Weights of a small audio frame classifier.
Model: arch jasper, widths [192, 192, 192, 192].
Training: soap at rate 0.0028, batches of 64.
Data: trained on Morse code for random letters and digits, with fading, noise and interfering tones, 26041 training examples, 31.2 epochs.
Rows from block 8 of a small audio frame classifier, named by matrix and row number. Rows with one number belong to one channel. Each number is 500 + 25 x the weight over its row's rms, rounded and kept within 0 to 999. All counts start at 0. Numbers have three digits each. After the name is the row's rms in percent of the matrix's.
After each channel's rows are labels from the 100 clips, of 14976, where the channel reaches its highest value: "responds to" is what is common among them. Only what is clearly more common there than usual is listed. The data: Morse code for random letters and digits, with fading, noise and interfering tones.
# convs0: first width-11 conv (model.blocks.8.convs.0.weight, 192x192x11, each kernel summed), inputs 64-127
# convs1: second width-11 conv (model.blocks.8.convs.1.weight, 192x192x11, transposed, each kernel summed), outputs 64-127

convs0.92 098:503471489514508515540478517494530507502487491501485499507522480550483539472501552490494496468483500482500467495486472513515455548519496520467484521491532468480546516535540475490508509520526518
convs1.92 094:528511509557474499529502504510527522478531449551470508504454517514472504492516480524509515494496448494534497518515519478429460492507486506481534500528544548507498539474562467507498449507525507
responds to: reverberation; speed: fast

convs0.66 105:500485571469486498514525495513534493465460476472530494448520497531477569476484524475477514527477497506478490467555476457556505504513501458504475509488470481522472477538517509497477504495553482
convs1.66 105:531501529513484479447489511472522510510499497528476474471534488468472480448488498509483520525499485526506499527498517523487474442486455506498482467485472530512514512489456527482482452484504451
responds to: reverberation; speed: fast

convs0.178 098:490520565503573505502474498464525526578509504538504537514483529498499452499520544517531504556509512539522491484487467500511511476509505524467487527488473499495534484459490494538510487478499516
convs1.178 088:489465520558505491547555553512504500487524497495475504444467485477517492492548518532536505489511479495534502478473477522471515514490506488506479493489488480501509481477487500539527476513494504
responds to: reverberation; speed: slow

convs0.175 115:502533485511500479500525497514471506487493472521468497494495459481459547496481467473529490537479497516500530482546507450525506495522516487487487473495485496512522497530515516484506526488491511
convs1.175 115:523518493500515500494483501495492472504494540526520487511525531468493494454455487508512504506517533535509524518493517485466514486490528470509500526562512506534494508466524476446466475510483425
responds to: reverberation

convs0.162 100:511487491535452483484491463496502481493515477483503502544509508483525516480568499473529478490503496506539501531545473493520508510514493499501462514529509507564469506552500488476448523504471498
convs1.162 116:515513521497496540508509533518535549506496501494506537523480505460473447503505512511495519534510507488489519514537484461426455460536550482530524501493513553525508507527528537504447495470483491
responds to: speed: fast; reverberation

convs0.98 106:527470512457482497499502464474524527469467538486512483513471488540508510460538497512522534506425504484519486500475504478498495548487546492497438515524536468495487499522532493480500492502524529
convs1.98 101:463501530509518479509520516530573528499537470502491507494510511477469537511511520466479509502513542520480496463511498498459487465530536506518514510551494544500510510485538542485552491501526482
responds to: speed: fast; reverberation

convs0.87 098:483494519503493479543476504475505505498528503451498555505477479504482505477441531500494505468488503499531456522497527454475473497527514489524486494535505472522518494488495526477509461524560507
convs1.87 097:503500497489521520504483545544528530484516545570525472492504498436488527516492547515565488534495520485471519472479491519487522515509469538501512511501496499523485492506492532544501450495472498
responds to: reverberation; speed: fast

convs0.88 094:497535488454538475464538499468486529510442478509531525522485524483478482527504519516458480535517491522478503534516502451499446512499513516538441478526505510530499509480501525461499499529534448
convs1.88 096:484471455446467466483474525509502501487468493539514536471503548491577525492502480478491514521521495465516512506516475496479491472503486514448472463511452464506509497474473483527481527511521494
responds to: speed: slow; reverberation

convs0.180 097:492477540519512490541459503479515525535513475511486478467482499453482486527524488511501481503512486474529524491501481489496490473524458546458485504487492517472515503497466502493503489511481467
convs1.180 105:508505527528494511527500511478521477511527487519506515459504464479515498479520498470490506458494521507495511490518497485434475462502431464504494484540470498522516474488519438452467491483509463
responds to: speed: medium; reverberation

convs0.188 100:490499438476508511513485537528506482501456510472499481451488527471529493509521516597510479471501475534516514510506514498478497496491514501497462513481460444484492467501533475507487504495528472
convs1.188 093:515495489518501512508514486483502549530502500476491520525509491505452496508526517457489516500509517476507500472472505498481460517495485498505526479524476479452510505517476477505521509512515484
responds to: speed: fast; the character "x"; reverberation

convs0.80 096:461493530489461481493525484500513522489478497554498478509519483450515510520513513542462435483502494487475485516485525512459517520513519511537526559476444472461529492462536552510479450514517537
convs1.80 096:476496444470542497510500501557504478534487506525502527501474519493509505527496511478529517478506496509524507500542508497499461498482502471533483449507483519503505535506486486499443509471516464
responds to: reverberation; speed: medium

convs0.25 101:506496497529530499522448499505506496495475460473510498551508519509485510464512515506480507515475477530541529476492505485502512488489471516503488511517504517521490555505466496476507512475527513
convs1.25 098:498507520483524478493505500481471484501464519517485497505511542507459473499492466513477535534538486505515459533493466510499489451491459504485516467484493510527498483522443499462487465481479480
responds to: speed: fast; reverberation

convs0.32 109:514526489519476481495526452479520497494515489579509498456473534496515497526489473493481454482530494537485550479482522475490543522499473500487502489493505514507471476519495556518440522530506547
convs1.32 132:491475493474495509482456443468485491474487495473528513487504476525511500496508493508492515462475515488499519512534518521491491471460499447474474514514500497516497474465444483430445503488481475
responds to: speed: medium; reverberation

convs0.164 138:505489506493493518529508532493515489492489529480494476574483489574501522481503534462530497513471511515493475495518493516514474487471521471519517481512508431541471512470507455493520515516537489
convs1.164 132:511530488528509540531505479493524516521535510536514518511487511465491416520490519484557527504528535535486464494462469461531485464505510537512518544564515539534527483508472483505563476542443507
responds to: reverberation; speed: fast

convs0.96 105:508504499485512499510470490462479443486484482495469484503523506519459507513531444496485463478482513495532529499471506491506519500512521499491557496476472496527476496500503491516497507511491522
convs1.96 106:458507497507515518506534470526505502503474471447503500567482503463534471487512470503540482523493496517484498502523517536487490481493470489490512476534474481523502470471483520468461507464484482
responds to: speed: medium; reverberation; the character "3"

convs0.119 090:504516503533526493550468490523512454480496466492480503532473567535449462502495494525504480506525492514485536526527510527494455520531511442510493497496530445511458481467510485500487515492533526
convs1.119 096:460439478496494490490483468480533532475484507480485461474489523544518480499490499502428489478512528491494485483522477534511522514508470459488517479508526479483495473508442518539532527509513533
responds to: speed: slow; reverberation

convs0.150 088:491473516517428502548523506482474506536468451515495532494501522453471501503516499551526509488480477480494509521475486510487473508470486522537530501497525525475497502453543517508504483514475488
convs1.150 092:525509494491494482468504539466526519490500495449505515494464481512478475480504534490488501504501506537520532516443489538505497529452509528468503514541499478493498473526518494464495561494516485
responds to: speed: fast; reverberation; the character "s"

convs0.71 106:463468504518516529511492486523536518505460543496484461548481520530491536506488507508504500478475506551518467488493517489507507560506528511477498513507512477499483489527519516517513454516555490
convs1.71 094:511539536516478518515502495504515536544516491522513535503553542475530497518481503513480469482514533485497546493469512481526483504466513523500538530466510511521511511536507513547488510496519504
responds to: speed: fast; reverberation

convs0.42 102:534494492459487526465493501505499537512483456485455493527537465517516476510472526492566520494501468482502528494498495486511516515498494510490518508500535454488502491489504518510487534486534473
convs1.42 101:499488509501498459530502509494512500497513471518522504499493497486523440481483512500432518514507507544510505537563481460470456457517477488462453498508478511471503526480500486503457475475515487
responds to: reverberation; speed: fast; mains hum